config = dict(
    model='image denoising autoencoder',
    bottleneck='denoising',
    encoder_arch='res2net',
    encoder_kernel_size=3,
    encoder_stem='single',
    loss='mse',
    latent_channels=8,
    decoder_norm='batchnorm',
    decoder_widths=[48, 96, 192],
    optimizer='adamw',
    beta1=0.9,
    weight_decay=0.07,
)
Rows from block 3 of the encoder of a small image denoising autoencoder, named by matrix and row number. Each number is 50 + 15 x the weight over its row's rms, rounded and kept within 0 to 99. All counts start at 0. After the name is the row's rms in percent of the matrix's.
Before each channel's rows are labels from the 100 images, of 14848, where the channel reaches its highest value: "colour at peak" is the nearest of a few named colours to the mean colour under the peak. Only what is clearly more common there than usual is listed. The data: gratings and oriented noise at many angles and scales.
# c30: last pointwise conv (encoder.blocks.3.c3.0.weight, 96x96x1x1), inputs 48-95

colour at peak: yellow
c30.17 051:49 50 67 50 50 50 50 50 44 48 50 47 48 51 48 50 50 49 46 83 50 50 45 40 25 50 27 48 40 45 49 25 43 37 49 44 50 60 46 26 09 51 47 51 22 46 50 50

colour at peak: black
c30.83 055:50 41 50 50 50 50 50 50 51 52 50 61 54 50 59 50 50 57 50 19 50 50 50 59 50 50 57 29 50 51 52 51 50 52 51 51 50 50 46 51 50 49 52 52 50 50 50 23

colour at peak: black
c30.24 148:47 47 84 52 50 48 52 41 49 61 52 46 42 54 55 48 64 24 63 99 54 50 52 63 39 51 51 50 61 51 35 50 53 62 63 51 50 32 50 55 52 81 31 23 51 51 55 65

colour at peak: cyan
c30.64 065:62 38 45 49 50 67 49 50 47 35 50 46 47 49 11 49 16 42 42 66 51 50 19 29 41 48 40 58 44 31 27 40 27 29 45 35 50 42 49 32 23 49 48 48 38 36 24 51

colour at peak: black
c30.52 144:47 53 68 64 52 67 60 50 67 68 50 70 50 59 60 81 74 50 68 50 47 50 78 72 67 63 74 54 71 66 67 71 35 68 73 66 50 56 40 52 73 50 83 23 66 77 51 56

colour at peak: yellow; pink
c30.38 082:50 50 27 39 50 50 44 51 25 34 50 17 33 50 36 52 49 40 27 52 50 50 26 45 42 50 39 47 33 82 43 34 52 29 41 50 50 49 48 42 34 44 15 38 33 21 79 39

colour at peak: black
c30.80 027:47 50 50 48 50 49 49 50 49 72 50 87 62 48 53 52 81 65 49 00 50 50 49 86 42 49 46 32 53 74 82 50 49 79 55 91 52 58 49 46 48 18 50 63 49 48 51 46

colour at peak: black
c30.2 035:48 51 49 50 50 47 50 51 50 47 50 17 47 46 51 55 83 46 76 28 51 50 67 45 51 50 50 37 66 71 86 61 56 74 69 68 47 94 51 54 88 48 51 99 73 55 60 50

colour at peak: black
c30.44 069:65 71 57 50 50 50 50 50 50 79 50 59 51 50 59 59 57 53 73 28 50 45 49 62 46 50 62 25 76 68 50 58 50 78 63 94 50 50 60 81 51 54 50 56 50 50 63 15

colour at peak: white; black
c30.57 037:56 43 47 48 50 49 48 48 49 72 50 71 59 44 54 91 50 57 48 50 46 50 77 74 50 50 55 42 48 99 51 53 52 49 48 50 48 50 48 50 57 48 56 51 71 50 49 19

colour at peak: black
c30.67 125:51 56 54 64 50 30 50 50 65 71 50 40 44 50 52 50 75 50 67 50 44 50 63 76 50 50 54 50 68 77 66 55 49 64 71 71 53 62 50 75 55 54 49 66 55 50 82 41

colour at peak: black
c30.62 099:37 51 46 50 50 50 49 50 73 49 50 36 49 43 50 48 52 50 41 50 45 51 50 52 69 50 52 83 47 53 81 50 52 48 48 71 50 93 25 85 85 48 65 31 68 73 62 84

colour at peak: pink
c30.75 098:49 55 26 43 50 50 47 50 50 43 50 41 33 69 42 33 37 28 23 55 50 46 29 22 50 50 50 50 35 00 50 50 47 46 38 37 50 50 28 39 50 50 47 54 38 50 50 49

colour at peak: white
c30.72 042:57 99 42 50 50 48 50 48 50 50 50 51 51 62 51 44 50 51 52 49 51 50 52 50 42 50 51 41 52 54 51 53 46 50 52 47 50 61 53 55 39 37 52 49 31 51 52 50

colour at peak: black
c30.6 107:49 50 99 64 53 50 59 50 51 57 56 75 67 53 62 55 69 55 77 51 48 50 93 67 46 58 57 39 54 50 46 63 50 57 50 50 50 28 67 50 51 54 63 25 55 57 66 49

colour at peak: cyan
c30.16 081:66 45 36 44 50 56 44 51 46 29 50 43 46 52 38 41 31 41 38 79 60 55 39 31 69 47 48 61 46 33 46 48 44 46 45 44 50 51 58 38 30 54 39 90 47 41 30 62

colour at peak: pink
c30.82 085:46 48 50 35 50 51 50 51 19 25 50 52 50 49 50 50 21 51 12 49 49 34 18 20 40 29 49 40 27 50 36 38 53 36 35 18 50 09 50 13 17 57 50 08 50 50 07 42

colour at peak: black
c30.14 043:50 47 72 54 50 50 50 50 59 66 50 53 51 51 49 51 83 47 69 52 50 50 70 79 99 50 49 41 52 45 84 49 59 99 49 61 49 99 49 71 73 69 53 63 49 57 47 21

colour at peak: black
c30.48 133:48 59 74 75 60 50 61 50 61 73 60 82 64 63 74 50 71 63 72 30 50 39 74 75 47 68 50 47 60 02 59 54 50 59 55 58 50 56 67 77 89 50 72 68 51 75 46 42

colour at peak: white
c30.32 094:45 50 45 48 50 61 51 56 51 50 50 48 54 55 53 59 59 58 49 37 54 45 42 53 51 51 56 33 51 65 54 53 44 51 51 53 49 56 46 53 50 38 53 54 50 51 54 33

colour at peak: black
c30.86 193:54 41 63 62 49 52 63 50 66 60 50 63 57 45 53 52 49 67 64 94 48 65 67 53 65 54 53 67 59 61 61 55 45 63 59 61 50 51 51 50 60 43 74 37 50 60 51 70

colour at peak: cyan
c30.65 113:58 51 38 31 50 52 48 52 44 29 50 46 37 50 47 58 44 34 31 49 53 48 21 40 48 35 56 21 49 50 49 54 43 50 50 48 51 30 38 49 47 90 48 42 49 48 52 38

colour at peak: white; pink
c30.93 094:57 68 54 51 50 62 51 52 50 49 50 57 66 61 50 57 36 54 51 11 50 39 44 44 41 50 51 37 36 85 56 51 17 38 44 50 49 75 76 54 55 62 56 12 33 50 74 54

colour at peak: black
c30.18 060:48 48 62 53 50 51 52 50 63 57 50 57 64 51 51 47 51 63 64 51 50 50 81 50 84 50 70 63 87 39 50 59 50 99 99 85 50 70 46 63 50 50 46 52 79 64 43 64

colour at peak: pink
c30.9 064:48 61 45 48 50 27 48 39 47 47 50 51 46 45 50 52 51 50 48 09 48 49 42 46 20 50 47 38 45 23 04 44 49 37 49 38 49 00 62 23 49 42 37 50 34 43 28 50

colour at peak: cyan
c30.95 046:71 63 14 36 50 54 43 48 44 43 50 46 37 49 45 56 16 44 39 44 50 50 35 47 74 50 48 31 38 35 50 48 35 38 38 25 50 72 52 22 31 51 37 24 47 38 49 47

colour at peak: black
c30.27 049:51 47 50 49 50 49 50 50 49 52 50 62 49 49 52 60 63 50 49 30 51 50 57 51 72 49 50 19 74 53 49 59 67 99 86 99 50 50 51 49 56 50 49 74 54 49 46 49

colour at peak: black
c30.74 050:49 50 55 49 50 50 49 52 50 79 50 50 50 50 50 51 73 44 70 50 51 50 76 50 53 50 50 50 79 75 50 56 62 99 50 72 51 81 52 50 52 53 50 66 50 52 51 56

colour at peak: black
c30.34 137:50 99 50 54 52 49 50 50 50 62 54 36 50 50 68 53 72 44 50 38 42 49 58 59 67 55 70 81 52 51 73 71 38 56 53 75 50 55 50 66 73 14 61 99 50 72 69 50

colour at peak: cyan
c30.1 042:58 53 46 50 50 51 50 49 47 46 50 46 44 49 45 50 55 49 49 10 50 50 48 43 59 50 43 29 45 53 43 42 49 47 45 39 52 49 49 28 30 51 41 50 51 44 55 00

colour at peak: black
c30.41 037:47 51 50 51 50 50 50 50 50 51 50 99 51 50 51 48 49 54 52 26 50 50 57 50 49 50 97 28 50 49 52 52 85 99 66 50 49 50 49 51 50 49 52 54 49 50 44 24

colour at peak: brown
c30.89 137:24 48 32 42 50 43 40 38 42 42 49 30 50 38 32 45 55 37 31 32 49 48 40 45 18 37 45 50 29 66 49 36 53 27 50 48 46 16 45 38 56 23 50 42 32 50 57 53

colour at peak: purple
c30.8 133:60 63 50 47 48 50 47 50 28 50 50 47 50 50 50 50 15 50 45 63 53 34 34 33 31 49 45 48 50 35 42 42 50 43 50 52 50 21 62 33 16 45 40 65 37 13 15 33

colour at peak: brown; black
c30.40 068:32 80 50 50 50 50 49 50 50 50 50 21 50 53 50 50 49 51 50 49 49 50 50 57 50 50 51 50 50 66 51 51 52 50 50 51 50 46 42 52 50 49 51 70 50 51 68 38

colour at peak: brown
c30.78 077:18 28 30 42 49 49 50 51 38 40 50 22 44 44 50 69 47 55 30 19 54 50 41 27 50 50 49 16 43 99 43 43 61 42 49 48 51 49 51 44 22 51 41 52 48 19 81 28

colour at peak: brown
c30.92 066:49 49 37 51 51 56 50 50 50 43 50 16 49 55 51 56 52 52 50 74 47 50 44 54 23 36 52 43 44 62 50 45 55 10 33 15 51 40 45 45 50 99 50 16 52 48 75 28

colour at peak: black
c30.31 043:59 48 50 50 50 50 50 51 50 46 50 52 51 50 52 49 45 53 50 47 50 50 54 49 50 50 51 48 59 99 99 51 55 69 49 81 49 53 49 54 47 78 51 44 67 50 69 50

colour at peak: black
c30.10 064:47 50 55 52 50 43 51 50 58 50 50 46 51 50 51 44 29 55 50 54 48 51 52 48 72 53 50 74 80 50 51 54 84 82 62 99 49 62 51 75 50 50 51 73 71 64 40 60

colour at peak: grey
c30.88 141:59 78 50 47 50 56 50 53 32 47 50 50 50 75 49 35 38 38 43 50 61 44 43 43 32 43 36 50 34 00 41 25 46 22 18 28 50 41 72 45 50 58 33 22 28 30 45 50

colour at peak: brown
c30.13 073:79 53 49 45 50 49 45 49 46 47 50 45 48 49 49 57 00 44 46 53 50 49 37 31 48 50 46 60 46 26 50 41 40 46 46 48 50 46 65 49 50 45 63 65 38 49 47 47

colour at peak: black
c30.66 034:50 50 64 50 50 50 50 50 51 73 50 63 64 50 50 54 64 50 51 54 50 50 58 96 50 50 68 50 73 99 60 57 50 99 72 50 49 50 49 58 59 99 50 56 50 52 65 50